A small spectrogram enhancement model, trained from scratch.
Model: log mel input, arch unet, activation relu, widths [48, 96, 96, 96].
Training: soap at rate 0.0036, 11800 steps, batches of 256.
Rows from block 8 of a small spectrogram enhancement model, named by matrix and row number. Each number is 500 + 25 x the weight over its row's rms, rounded and kept within 0 to 999. All counts start at 0. Numbers have three digits each. After the name is the row's rms in percent of the matrix's.
After each channel's rows are labels from the 100 clips, of 14848, where the channel reaches its highest value: "strongest on" is what is common among them. Only what is clearly more common there than usual is listed. The data: synthesised sound scenes: up to three everyday sounds over a background. In brackets: how many of the 100, against the usual share in percent.
# conv: 3x3 conv (model.decb.0.0.conv.weight, 96x192x3x3, each kernel summed), inputs 96-191

conv.86 101:478524511488486449521520519509480510475460498516548502522507484459462492491449511497553460488532501447508487536477493473495472512489515532494508533505458494493449529542483561461499499500478538495519528516510499481495467508528493512483535502517502520456507443480475527531496491535507523482
strongest on: vacuum cleaner (50 vs 5.7); waves (27 vs 5.5)

conv.61 102:478489526515545446515453467529509468505487536550482477526469530478517506511506477534540507523533467493579492528484489503455494519494485502406481467461486487482461495505497480495480464523509489505542456480501504475505499531529509460531529483472486518497476461503541492463535463494539488481
strongest on: fly buzzing (55 vs 5); first sound: fly buzzing (46 vs 2.6); mooing (37 vs 5.1); first sound: mooing (25 vs 2.6)

conv.71 099:487469478486500485500564521507517516519477483498505520503508479476517569446436460502480481502503525488523538496557448545467496492467525472517514492523505485525498445466489470486540473469560535442476473509481480473496519509468513497459502439494468521506490469484505502465503478482498455495
strongest on: background: none (85 vs 22.6)

conv.79 109:531524472501484516483442511492518473506473525431452523469493512532518510435510443496449579532456521509552493532513514469451448452498498485529508483495465486526475474491485499517505504494528491503488523460492496485556522475549484495498529514474475490478533519482500517500492520498513453460
strongest on: stream (52 vs 5.5)

conv.53 097:515501507539493493483461531511496494537531485477477526521464503518551469448516474545514545471488489550478511489494508501524474512522462503478462567499457480438517547535458535497512501521483525465498504563504514478515454539519511508514487508501523481518528460474510435517472481532526470458
strongest on: chatter (61 vs 5.6)

conv.84 112:516497485530509560502524493477475498462506497521493500492527500500539475480469521492532420434517463493483502497465529490471495515521469504503454563494475505495456463504459486531508530518517570411460468513502474527529520484500501555523511496461493510512495524499471510475469501472493532506
strongest on: engine (45 vs 5.2); electric buzz (44 vs 5.7)

conv.18 106:521539508523507557507522503509460521521471472469499448523524476474424446480446483519482478499415514468591535496494486521492492472513491478452519510476478527474496522458510458511470517480476539518556471463489492529530500517445498482526480502485525532505504469527447505442519450488505503544
strongest on: whoosh (26 vs 5.2); text has "car" (26 vs 10.4)

conv.24 092:455529518488483480489467562523488469511527528479478534508483534475469516518509510501481523499528454488477503519529530517486514536555495486473457481509498493520454530587521566536490504490534554508511560458537478485498537454509551478498506593519478487469497508456461480500503503477486496472
strongest on: stream (54 vs 5.5)

conv.30 093:502525493545533463497493506488517532474457504458484522507513530501496455486359492468453494548470516479526482514477494452448489461532529505508535498532467511519505514504437508483488528486529483510535485487490496484516539517498465439522501532496454463481500528515524510499500508497454483507
strongest on: stream (67 vs 5.5)

conv.73 098:462549512512533502507455432519456511488505492528463502517516534523420507478476487463523450515512521466501455535483438477457508520501519491516522533516481481463475517462534529465461520554489475499502479448507523491536488527505519513551489508507482440508517461487484493521467475522510452492
strongest on: background: none (52 vs 22.6); muffled (low-pass) (45 vs 12.1)

conv.12 114:506481486526479518535486534502468532492513454480518506514505463495601471460541482475502482472520471480486440463521521514482491500546485501549510473512504533487510508456494518600525519541530530497450504511512533487493485492514507530500493431491511499498496498488527506440497472540502468476
strongest on: glass breaking (89 vs 4.8); first sound: glass breaking (72 vs 2.3)

conv.94 108:456466482489521513491457501497522510495508483508518471509456522472582505519493485520513519480483504504497537471519516534549485546548490498483517481470529525468521547522528519495520460486505569454508448517508489542488498541476497477468494503536492491492492484471533477500533461546464515510
strongest on: crickets (67 vs 6); glass breaking (26 vs 4.8)

conv.1 080:472463470447489499514518500496431414546512462476478506469494516509467467496516497501525449546532477493500506500474538504509505533521521476495494468504516482507519482475489505511510530515533512527523522527514551495529523516499559534464533524494470470489508478497509514481431475497500484462
strongest on: clock ticking (26 vs 5.3)

conv.59 103:488437502509472505518528500490435477488514456471573496484559491474483517495473475504511508478469510550521469497495482528470488484482448508494508540463539467461512531507478462519497495498490491491496515532523504481487459466513514509503506476484489571538501532540521473529511505548519528483
strongest on: crickets (38 vs 6)

conv.44 099:545490469524478485534430476499536466516509519483484572510482483468498506492533489477543472523499471464500509513526450480475485450543515485453509476485492503499523477434504557489509493497511456539520511499492514541462516508483485453499474511509426441461536485495493517500460521488499496491
strongest on: waves (51 vs 5.5)

conv.49 120:464493500483498485480518504497512485507455474481501541472545502588569497487464466498505488525465480469530498515450499550476502495498500541455499512497520496496509480492479504555475546485490561482524525525489489479490499506469519536534510478489505524531423478509505545439485461477494483469
strongest on: coughing (71 vs 5.4); first sound: coughing (69 vs 2.6); background: none (46 vs 22.6)

conv.88 104:483498448506527498539514498485520472520514488484505482529531478478492493515485508484511485506488554493474480508509537530490459520484501468468464497478474458518470463525469509530472476514489511477490465483529513512471490495587500513577490471490502515523494534534507522536498522489498490441
strongest on: fire crackling (32 vs 5.4); applause (32 vs 5.6)

conv.52 124:504498489514448498525511481529497502471462488466508496522461479507472490478496517520486499489497470488495506505476487372518500504546482548484511521535523483506505502469472487513493559506488539482486497507496496489485519487507531480523527485543490503488486442522497554468482473488503478487
strongest on: church bell (50 vs 5.2); first sound: church bell (48 vs 2.5); glass breaking (45 vs 4.8); first sound: glass breaking (43 vs 2.3)

conv.8 103:456510506539568481489469490528452486477531473499526542505474536502474483538489452509457476508482423504498529458474551493460504530547528519470480536484498461468481483557535514501494507522512520490492523538451477460507480508494519547534539514477486501501493466527464538450483509494502481474
strongest on: crickets (56 vs 6); clock ticking (26 vs 5.3)

conv.89 096:512511541503470457527455480471483498464486529496468564485518510511500525505497419498494464487502532500532448514503506456484503455476506482478481509514509504540523531551489437504504530480502517496549530501541583499427525554525493527488517514492463477472495525519476493526529451472472478516
strongest on: chatter (72 vs 5.6)

conv.14 115:500506473495481547575479475508487545508538507526531487458467486486484470483520508482511489538480445457554472506498488398503538514473459605519521504483501479532487541506494481500499425490505519470473493528508434536495487471503500507482485505488455487488470530509507478433519487538526475494
strongest on: church bell (60 vs 5.2); first sound: church bell (51 vs 2.5); background: none (46 vs 22.6)

conv.85 102:498490524480485517451538501468485503490521492493491474528493519536456515495526512501523491498521522507509476482477528432503551473526527511490506518509543503490492517402451496552517513521463511460525501487507553537474487508508495534515571492519467466495482457478501475542463495491516474511
strongest on: background: none (69 vs 22.6)

conv.78 107:518474465491510469479525517472454486550470501479491518473567496536505469474474463488482502516546518476494523471492481502488479474482505470538521520460534512471488522499497454530465543479539497521474520498524571483511495508525490513524467512459537477499463482528515483504478507558471509516
strongest on: explosion (55 vs 5); first sound: explosion (46 vs 2.4); background: none (46 vs 22.6)

conv.23 108:475476475538505527526525478514492476529501497480484568481453497475473462522515458450470508513484447519483536489503465483510547503502475506476530494541512540529456476472514459569489615474531479478468452517501512511502515498455473478531510498504493479544573528494516491522457486466508467523
strongest on: thin (high-pass) (73 vs 11.4)

conv.45 094:473483470503506473512484528470484496520532522535492512487479466522488526511532459531514488455507558520503558552512536429502474476517480520525506476541489435473459523446526507561533448533470466438499487472515515469468467474497507502550486506534479475538484457491505521481460477517509528536
strongest on: crickets (83 vs 6)

conv.67 105:492483487468520486463507505502485498481471440526492485529492525523510488502489482451497454501534448480480480473493480504483486507493514500428479550541517513510480476492498482522551501558491512508435506471522472506530493496469478525504538486479488511522505467462533484515507555500534491541
strongest on: muffled (low-pass) (82 vs 12.1); background: none (47 vs 22.6)

conv.70 107:537485515543479469514554517490467514510497534479505480513526461458454483480544518529485503477490524526540554500506435440461459514506503516513538427466480476509453527476491452506494495471502485528483538522493517543486500500513494492523456482524430470460501493505547495474460522523459475474
strongest on: helicopter (60 vs 5.8)

conv.33 093:524474494503533467519526485480531569434532530479471562475464499471554513509454483488524491523516502480562486489518510529521538465550493558460513509485525530485471496456492462505509475485521464531489488522491472490506504491492520534481469495479478448531486487452466470500474477479440509469
strongest on: chatter (78 vs 5.6)

conv.15 101:504490495526493468456508547526502500489481522487484475527481481439463486486528505485467458516458497470517503459465472510519478527471509529495525506500540505481505543473488500537521530517544531521580504501504507499505492508489486475493454460458539505512452477522517498518503513519474504475
strongest on: car passing (39 vs 5.2); first sound: car passing (31 vs 2.5)

conv.20 097:481543461483487524461508514488492500478528505487504499510479503506497475519491518486472509487536497523506524463511502544546462527445520482529491461469507502479527470556451468491506487494529504474495476477497500439537539578479466539501509477493499459539499538495526471508516506535509487532
strongest on: waves (34 vs 5.5); electric buzz (33 vs 5.7)

conv.2 105:522464548465533504501498468504516501517546499487493503500496493519515519535503483495491528498472491508472466541557550497499498470510477476489529483526431538527546495470507439582475474490462462491470461479473473485498517427475480515466485530486467492522529503510476471492488508479467479543
strongest on: thin (high-pass) (38 vs 11.4); glass breaking (32 vs 4.8)

conv.10 087:482491480492480502540568457523500522471489475521480494503519493549468518478525527502513484503489455483577508477461454463498462477494494515496491539534465465474533498461514521514514493523509485573492503454507505437513507485459493504541512450493543524573457522549518468449487461491487517469
strongest on: applause (39 vs 5.6)

conv.27 095:542528509483503510501540540456469512464505508488511476459464496500504473478503491508536508492540486490488494520489490537458481523467495495430487524496468487536520521480505512524550506484516490464535550485461495492468525499493553513495495502548435489491539456475469567528509517484533512531
strongest on: reverberation (65 vs 35); text has "room" (65 vs 35); text has "reverberant" (65 vs 35); crickets (29 vs 6)

conv.76 106:543472448542506458510487484475486534487520489475448489449468508480518474484441472471471531507552459499453479473478504470463503534566501463533545493509509525482501515429537530495524503499492477499459489565484514470461534551456488514513466484485471517519501449479513507475495455539517499523
strongest on: chatter (46 vs 5.6)

conv.68 106:472508498463567493497495517503466514499503512510518482475511491490545511490489521500521493460457565466508483531515511442480479499465505556469534502504535509510438502484465523478517504539506472498555520557490484489484489499526495453512496540490463474494485452484531641489519483445471466465
strongest on: reverberation (92 vs 35); text has "room" (92 vs 35); text has "reverberant" (92 vs 35)

conv.26 095:469561489509536536526444516481479520441526474465501561508484499511432491471506480500486523517501446471516505476521488484467469489554493490488534486482510497472494516505518522484503512479514463544480469524522533524494485503449467496498530481511489487503557485462526517447495551509490540479
strongest on: chatter (25 vs 5.6)

conv.34 103:488501502459552490475470519472469500520501504453563534462539560526528478532509455506489501545465542513541538511511464509427496480475472478519469469479491470494520471490512480524505480510463525495505471538487504510537513490555487468523515552446495490499509552476477481523542509482505447566
strongest on: background: none (66 vs 22.6)

conv.47 092:529511472435481473474508557500516511518501482523507568517491494504507486521514459512481516469500525468482520536501467491470497496452456477479500461585496500465477482477484504508535477464482495523478481492478464506487491465507486543494504514538461505522525499489478496505513513457521521547
strongest on: wind (59 vs 5.3)

conv.58 099:473531502534471546509481484495502481461514511464481533493473482509591471488494507503523459458514530538474464512511485489486530470503468478489522527493507502470517472512494441490489507543484540498452521561559541500502489549479458505501476491494475520507514568514513439512500483496492506488
strongest on: chatter (51 vs 5.6); speech (25 vs 5.1)

conv.9 085:452511551501525510536455473538467486499514503468501482531468507493499479525504516480520463531477471507462505462470550496418501498523527479464483498472494413502532518498511520494510516524517473487436538485522489499453488504556508524579476445443497522492529533496528487529499515523502549456
strongest on: background: none (63 vs 22.6)

conv.83 096:542529541479545550483443515467497533459494468504479526518519535489503539486449486471516425551534512544510527467491475522497519472436504469468548453458478486466485463499487493475511473515540526525509467514531511541500549515492483520500489515504497524521516544500513469468465466513486469492
strongest on: waves (34 vs 5.5); vacuum cleaner (29 vs 5.7)

conv.60 113:501505480478503511547484474488480467495494469478506539489487510499528508473481571484480430488541499502531569471491505488617484450456472459504505488504517518521498524498481482497527471497519516531468531545507521459510542486509482500495504562446463492450484518490488521511478456502515439544
strongest on: rain (57 vs 5.4)

conv.74 096:496502492475466520495500498506490515497482517495533447466509510475518537502576507486483419467526499505470496491526438480500491502474490457480504511513506464534487542483485484485525511459510476511436509469502534517483495553519528513505532519519500442505456515493487525517494493484480499493
strongest on: waves (49 vs 5.5)

conv.5 113:543501500447478497526476531509520455526522516519520507488478490458502490520482518440546465489471517478521519485470477474489490509415466462530534512524434538452515493462483436468463507451511491550468509518508518476519531464498437424519513520493483485502457532545478544518500484463506500504
strongest on: reverberation (63 vs 35); text has "reverberant" (63 vs 35); applause (30 vs 5.6); rain (29 vs 5.4)

conv.28 101:486527456498484521500472491455462513517488508525518500488490481460568467465501454493469472468447470475492503501503481430474508496512482541495465493516473496473496535523499562478529548515498513560527522495517508508510469525511497492465458490549495524533538528518493511488478539497463491500
strongest on: muffled (low-pass) (29 vs 12.1)

conv.25 088:481485496544499514470495527492528544503505535511471524453498501473498482489604490495562457509514485519524528510504497496567521534460500543484466536450573525533535516539520485515525499498477494485498481463486496493510482494495476490498444499494463512471456481482489473493453479480546503502
strongest on: vacuum cleaner (38 vs 5.7)

conv.40 107:518481510505512555561525464545495474512519498526493508454448534492493502519503478493538489484518497480520482540475485477510519489523500514509476494559508487491486469439477524482493501527513481481511435494470512504490504477466494494508506461428494489495589473491448487493492503500509514493
strongest on: thin (high-pass) (57 vs 11.4)

conv.22 106:473514473476492534510546439459496534509518512515480458424466486466458466472487464508518477512538499516461533496495496520498509526456544540502525502544476514486498468472519515493509493573514522454471465506513509558459453512519510486522489495518457498466504496480483518596512484518499495502
strongest on: reverberation (70 vs 35); text has "room" (70 vs 35); text has "reverberant" (70 vs 35); background: none (51 vs 22.6)